A small image-text matching model, trained from scratch: encoder activation relu, encoder depths [8, 15, 8].
Rows from block 4 of the image encoder of a small image-text matching model, named by matrix and row number. Rows with one number belong to one channel. Each number is 128 + 24 x the weight over its row's rms, rounded and kept within 0 to 255. All counts start at 0. Numbers have three digits each. After the name is the row's rms in percent of the matrix's.
After each channel's rows are labels from the 100 images, of 14976, where the channel reaches its highest value: "top examples" is what is common among them. Only what is clearly more common there than usual is listed. The data: pictures of board games with random positions, seen at a slant.
# conv1: bottleneck pointwise conv (encoder.blocks.4.conv1.weight, 96x144x1x1), inputs 0-143
# conv2: growth 3x3 conv (encoder.blocks.4.conv2.weight, 24x96x3x3, transposed, each kernel summed), outputs 0-23

conv1.67 086:117127122117123146154105148059135123136127116120102143094120117136083113080149125136147083110138109126131106111111133168144118145139119134126112091110101101097160167136136072122095134132139155112139103152135127171151105163076121151136120111150142143104136199117155118117107135103087121137095111115114121106118143106132125068134131131154117142109175151169113067124109092112136098087084123144126138136133135111151112080135126173110138
conv2.67 090:117135129092122125161102138114180132104078115144131107164139102128105159
top examples: stones on a line grid; nearly empty

conv1.66 084:176118129097117146120070140155102092156128125146102118096149083090123151107116083099174113133113140123107120170125135136091113093125101132144103134113107116100119102144155122108134096103194166116133117143108129095130120185143142119137142101140134133135139129098137103138104089113154129120138129112087075162089111115125146085111143131072146137146117139105145139152110116084148107137110133143142089127150132123115104132127180163151090
conv2.66 098:096133098114181108146145108115163160168128145129177129117149130138134134
top examples: noughts and crosses

conv1.15 097:123114163085148181108138134069083097074100101130107114155124135142103127134098141114101132150129153149115149149199141145175085126086077148095137120126083103142102114128120183102148123152104109127117107109124140066125148111115116088186125121119147129135150100126096100119130094130111156131102148120122145116134125114119118109124111163122124152134160115118150142095135123126168130094136132082148119119134118149109141125128158116129102
conv2.15 120:165174144092201113135128105124115132130143140131133139112130099118110106
top examples: nearly empty; discs in an upright rack

conv1.49 092:167104121098127160158142135152081140117165099110138129106156196177135126143139110124101108148101099155109108113114096129124157094104130137145147117116101095137157153147094100141123144101159046146142154160121147130128132162132124147129090126166131121117136134141147132169136125133165140083104121109102121156109131106157102171117105109180073097152115119134130110085139124148121142138090137159152134152105150128132128095127134162108127
conv2.49 114:119130105118092096106094122107148098177128162131172117110121098129149125
top examples: noughts and crosses; nearly empty

conv1.61 094:153106105156137110126138138128147195128120140197140137150179134107085095092148084112179112125124137136181118167115078128114143153109148111103111123130152099125156109164111128150097180128129140136144159144138139176122128175111104117139134107115128098113135086165128145120122166162181106122134129103126104090138141128131090101154142116110183115151137106138128124113110146116156137133118154122122135127123104106133129168088137136100114
conv2.61 072:083096120110175111124103135122129137121153127118103104168134084155151110
top examples: nearly empty; discs in an upright rack

conv1.1 101:151105148143187119088131159154130127120109118120137171100139132114112117095093126129096134122114114093100112131136142122096078114125116103098100166106179084094129113092159113099099122087084145150147125100116117188157134136105102153097123115102104134088105159134112122090104136138171106143092113112111154091186114122144084107119132119132129106140137145158144139101098114101172099134129125116144151090151125101116108131119110123124149
conv2.1 122:167166158140146148148147153127127164122163133163125165122150141140119088
top examples: nearly empty; discs on a green board; discs in an upright rack

conv1.90 096:083178099139125150158094152165150182158083147141126139114162093131103114127127143131132126124110114099102113119081188101111149134147188113125121119135167142114117138128109127108137094133104146098139111113083163124103092132117166139121121088124133111131162115145093139124155152138141132117152092092125105113109123152187134133138125161119144136119073128132143101086132130129120121115146081090133092151114123133152141184129150139100106
conv2.90 094:140145109130101104057121089140106142130124129123132136078111111138151148
top examples: nearly empty; discs in an upright rack

conv1.57 103:130117109157149130135132124112148210103127143153130144198124095159112170139158124165167146136142155150108178170103142156106127073098192123103100124131176098140107116145139134122096161102091117136140118145149159157132132119143120095155102148125101111139143141146087142139158155142140143098151122126121127105100136119143111163132114084098156125127094087117138150132088103149132141150115118126133135122116117130130093120110104153146101
conv2.57 100:123123132137164150106133102128102112104117125115059122105128132130075101
top examples: nearly empty; draughts

conv1.33 121:137145093132115111145121137138149155125100144120134151146119142126102123095156142104160123148136110110104166101136121123131109116111112135126102137166141072146142134115106120085131129141091132096143148132082127103113126165123117133115117135181114122172125107116170143087143144083111135108142121141119072133127072083172137125149064114153115135184126121140126137132173144120124108133117134149124156061100093160099106131054134127124115
conv2.33 133:102105092094143109124115116116137124156143117123197094106121133107153112
top examples: noughts and crosses

conv1.74 087:168134122111122098150090126126119113096163133141148124142099170108110106097105119141118123154114133086138119112110121107111087105150131115153123077138118081084125068122155118185160128114097104105111123106076150125164113180149108125076159122099129176162107135123117147146117117099136162138154115103118150126119174119126106116127136146111137099135139107161170109158133108130102131111118114159119085163123154165145156138105169127134117
conv2.74 100:133174101093130142136138101127132098145162125128149099089133143127184134
top examples: discs on a green board

conv1.14 119:162080140127103107172095113148152126147112094117144093131115100149073128115148151125108096150082070112153125114113092128118150137155143138154100143144099118172153142119141158142163098144130134117122160143135135072142120147118136151140150133179119100155131155129131119131125135129140102127144152102149116147134162149198156073156111141166106109153137072103108136123158144162134121130121138173136147152175137132159136132142118144110107
conv2.14 086:116117090134100103113113132110151112139112157137176120152129111122194141
top examples: nearly empty; stones on a line grid

conv1.72 094:118124112128147109166170127126122068124101144104125117150141127173119148107138117136115152098099128151114127112089094122168122125174143124131133125180148124094128186097135116124140099097123113112135159114107120118135129103154107084087148090137118112126143101181128159139104098129101125122138130101170144131150114107071120135144137116094167095108136089130104096138126101128160129128158117163133149138113217112100160146138117157134119
conv2.72 090:118137135113132125089134114109138095072101105114117138113121117156138065
top examples: stones on a line grid; nearly empty

conv1.91 104:099105154119103126156132121170122152168125123136140109093122152157103102080145102125105136145087083094150106094093146116093120095144101098095136112193112125160157108142117103163155093139132144139130123174156107100104122123117094123119143118177154117121143113096149135145160122131125146114149134099110096141099119162168136152101123155191109092152150153135144125130139124126129106121143116138157146099117131166115113142189112120101157
conv2.91 107:125110104139108087135107096145125079128142123125195133134110125120159147
top examples: noughts and crosses; nearly empty

conv1.45 075:189133098146147096181114124112107132124144146122163138134085158139098167128103143138154168119113144124168123138161145104155134162107172160143160134094104085088142132136128119104131105108095132156127109115149117135103120120148137142092120128114130176115097077075157079115167147121111135126114102128145149109168155092158115116138136108151103155168106112115126078149099126161166109090105101139115124126122145114115110101149136121112123
conv2.45 111:106112101140159112111121078146107120137134156146141119124151115192158139
top examples: nearly empty; draughts

conv1.70 096:149120132130149127102112122112159158136083145127108130173103103132122101103101154092104097157098133120078151160108122142073119112090138151118105133129187090098145133116125120104126129106091139132093156121103096193159174125133102081098084132147106151144161133120156101133147176147180118097094153120120152136154111137119143141155116126155140142170140124135097117104154138148148153114137131096144118121113130131146103139086143131111150
conv2.70 074:114139100155148110136133130089108187114154155159127135094124129104116092
top examples: nearly empty; discs in an upright rack; more pieces: equal

conv1.26 088:142108110112126102143120136125081166151120172152095093108143107129143136111178148147152132106109150131095141098101080076157119153132162097142089146124169135157137094111147059151119172125139180130116152106122165168164145124115146160118133092116105131111127120127099134132129150110138096146167120096135130095137129151129146104139126117146129148159116066110099174074143140144133127156150128103159127094130140133154129136144121118141109
conv2.26 078:089152119069142107093106112144090147136142103137111132119118130154096111
top examples: nearly empty; discs in an upright rack

conv1.73 111:128160113094098127131166140125099141104082149108091172101118106123114117105089081096102204135110097157132157130165187105169155095104139087106168126170122107101120140122099131133135128119152102151166119096157139144129128098148131130123111107132108129094118145157146152143149128131132149114138145148141109092151130126113192112119141110109126087142155112133125129111123126135097113102181153156093154113128127106118109120126144121112084
conv2.73 094:134121143143117167101134125129120107116056089098100125105116126136101145
top examples: nearly empty; stones on a line grid

conv1.87 103:124107115120170110130128093097119151117101147158117116133122112090120104120186127153132090121084141143130130116153119098118142123126157116106147119114130113112127095099110122109103112131122143103131108153121122113109120082115119106163116136152096118119171117136111167155128125154154108155155148208160124148139144132104164176151160100105087123141108112204153116104136096152118123131085146116094179107149116102152138142152181146140153
conv2.87 094:123122102123155137100117160083113143145119128109084139118115095180160120
top examples: nearly empty; stones on a line grid; discs on a green board

conv1.10 107:136101112144121181152140147197139184127127136183053098121153138083112091133147097143139145130104122125153174146122146084128098148139165111137120108144100127160144098106155153159131108138136149112127190119121164126100123150095136164087129142128151159152110108109104087134140161149143149139187116101121137133143110136159162117135116103174118126121105134157166133119141113110145100127129127146132101147112126129117135136119142109131138
conv2.10 074:134135128136131120112156087180150136161148091102137138098125146164164124
top examples: nearly empty; stones on a line grid

conv1.92 120:118119124126134144144075123140123145125132123136140125120147178107110096105126142104133176103114136088092148135170188136122099125128158086060164131133197140141108131104110115115121154159161141116102136163086129180156165107126127159091123124125115179125124128162132145134143169143140122125120129116140102153149137135148109132166118128146149088148116150111147105147139103147155133151169119148120152124176101156122154163123102154089124
conv2.92 114:121130116128119143112108139134091161127136112095192154109102129088155150
top examples: nearly empty; discs on a green board; discs in an upright rack

conv1.4 101:113120166084160128115123101131145116111105102096169136129100070143136111112114119107163118098128103171150141078116132146127098120094125125109110134067122112108134131113131114149113155096123078145116118132165126112165093110148134130142160126095128089105108144121097112095109116125126132118136143111158108066106100125100141114113119139095125146108133104116142129062079112126135147079112152121093135063106144094122098089141133131127151
conv2.4 105:097123127115107167154116110186147115123146106157134153113152141173138141
top examples: nearly empty; digit grid; noughts and crosses

conv1.78 116:087129127122117115134178108149122096119132184128141170116118109126138158109140091127108195115131082215120124134185153094140127063107151127167172101148156115128137149128118105144132155143132101197158109124157115144147121150135113126117133133128122091141116113119164124111157100114141118150112134132124140106120098079104118138114108109106106136143119113093149089127104115140135115134163141160101141090125119151113136130109133133124098
conv2.78 109:132119121140105154112146093146110141082083115106090108107121118176127116
top examples: nearly empty; discs in an upright rack

conv1.82 082:104137108136124124141178131108090124114114064151121162147105113109126128141127119075123080145110119176119141116109123101109117147111107140155107129136107102088137126117138094145092083150136106190108147155158142078085094099141117103146114144144131094141144129127120133127116139099095136125127142102096113143182130136151166150112151176158145160156105092126146137126112106148086125123140100106102137115116153195105155123115111114156134
conv2.82 096:087157101079177129127109105133132148140144123160144119120102119143105094
top examples: discs on a green board; nearly empty

conv1.95 101:105123140093152171120157121126134118172199149172098179173135132145170143124126133138109190141102164175147119126079099142093135180155098112079110107115138101136131146136120120183137142171088162128132126111126148145143104136144164115105175117116105131083129139107149105136140161132113094122116135111128162121118143145098092105131144129106110112145124141126116143110166101134120113120139112131108137133129092105133120138101164116146114
conv2.95 142:159133145098088136114139102181105129123107074084128123119130122138139121
top examples: nearly empty; noughts and crosses; more pieces: equal

conv1.25 108:115175076155083106116105135123081122145144159153130108134166143127149103114137138137138184138091094142136130111185204084136130104175172123130199109101116144099160116101112101115117134160114082137123136129114135106126116128114112097144125103151114129144095126160108142172160145148098146128130115103139161110133134136154121105125140114144112103083160173110153130153119146115133106125135133126107119144113142114157128123126142121084139
conv2.25 100:161122123130073120101135096158140115110096125087169143105114134107134148
top examples: noughts and crosses

conv1.17 095:078158095131109118136162120090136115117142103144162140131125071119157099168122140128135111136103154114124120144107096120120177140134130108118084179096136128130137118136157135130122138110171148097118141154114116118108127141152148098113094174094099116090135165116125124182149118062125124136147161166149127126109145102117128188168095106150129114125140158166119122116114148157144154139128091124141161144135173132177103130104162134106143
conv2.17 085:150124109153085120125139181113151092135122153135115116106159101106162106
top examples: stones on a line grid; nearly empty

conv1.39 085:163091135138132137148147100111103101154153165104169111149139107100111176108126110129107116149124121126087130118132098116173152140152105126159106139147103091094167179150102093122112088099141123124128159136104166105125133131131083137132132105112132131133088115136201098129135128141152150114123184140136101112095080120119138202148144102143118119111128139132100161158102108101098140113168147115101139150096113104134119125117133112128098
conv2.39 086:120133084127175118132117129106170150103124118115110103123144107147139069
top examples: nearly empty; stones on a line grid

conv1.69 087:167111138131114070129118124113123120115130122096107137113140117118157125143133128112132139182110130132120115127162193089156120152124115117149186118096136092133157168111139117093137130112119157142082112124186127152139116134121125136134087122088116075109145127171100149093160152139099140101141091122166100146134108118120195128090171114104160145110108126134176162092156120139112135105133167105131140127125145130156155155136116151120122
conv2.69 081:157125107112126133100139057120102132089139152134123132093100111123097131
top examples: nearly empty; discs on a green board; more pieces: equal

conv1.44 107:162087132143128090135143138111132185122132127241140143114150123143113141153139125157153126091130128123122111139161145123124118105115145129157109131091169092125111125125119091155144138156139163117136106140128139197139111122147110129129134135120107121126177115169131177114107128133202146138168109100148094104111137166102170134144127127128180152126127123184128116104135134133154127139115125119124113101124116098140125142102153104114133
conv2.44 087:096127127125159099117104126121119146100128126126052136122136113180123123
top examples: nearly empty; discs in an upright rack

conv1.53 101:146111114124106080130098146119116181126139154183128101116149120115120126134184143154146121125112114130117095103143133111108092141112134102112147116139156126112113127115124105107109162164136134129132110138086130100099104134176110159135108156118118094097195144136087134121093121135144169144183149101132120135129136149130190103126155085124111162137158086146097112095124113093131129114109165100108150145117118183142117139137176160118142
conv2.53 085:119109113135167090098111115125108114116117089133078137139090106158155142
top examples: nearly empty; discs on a green board; discs in an upright rack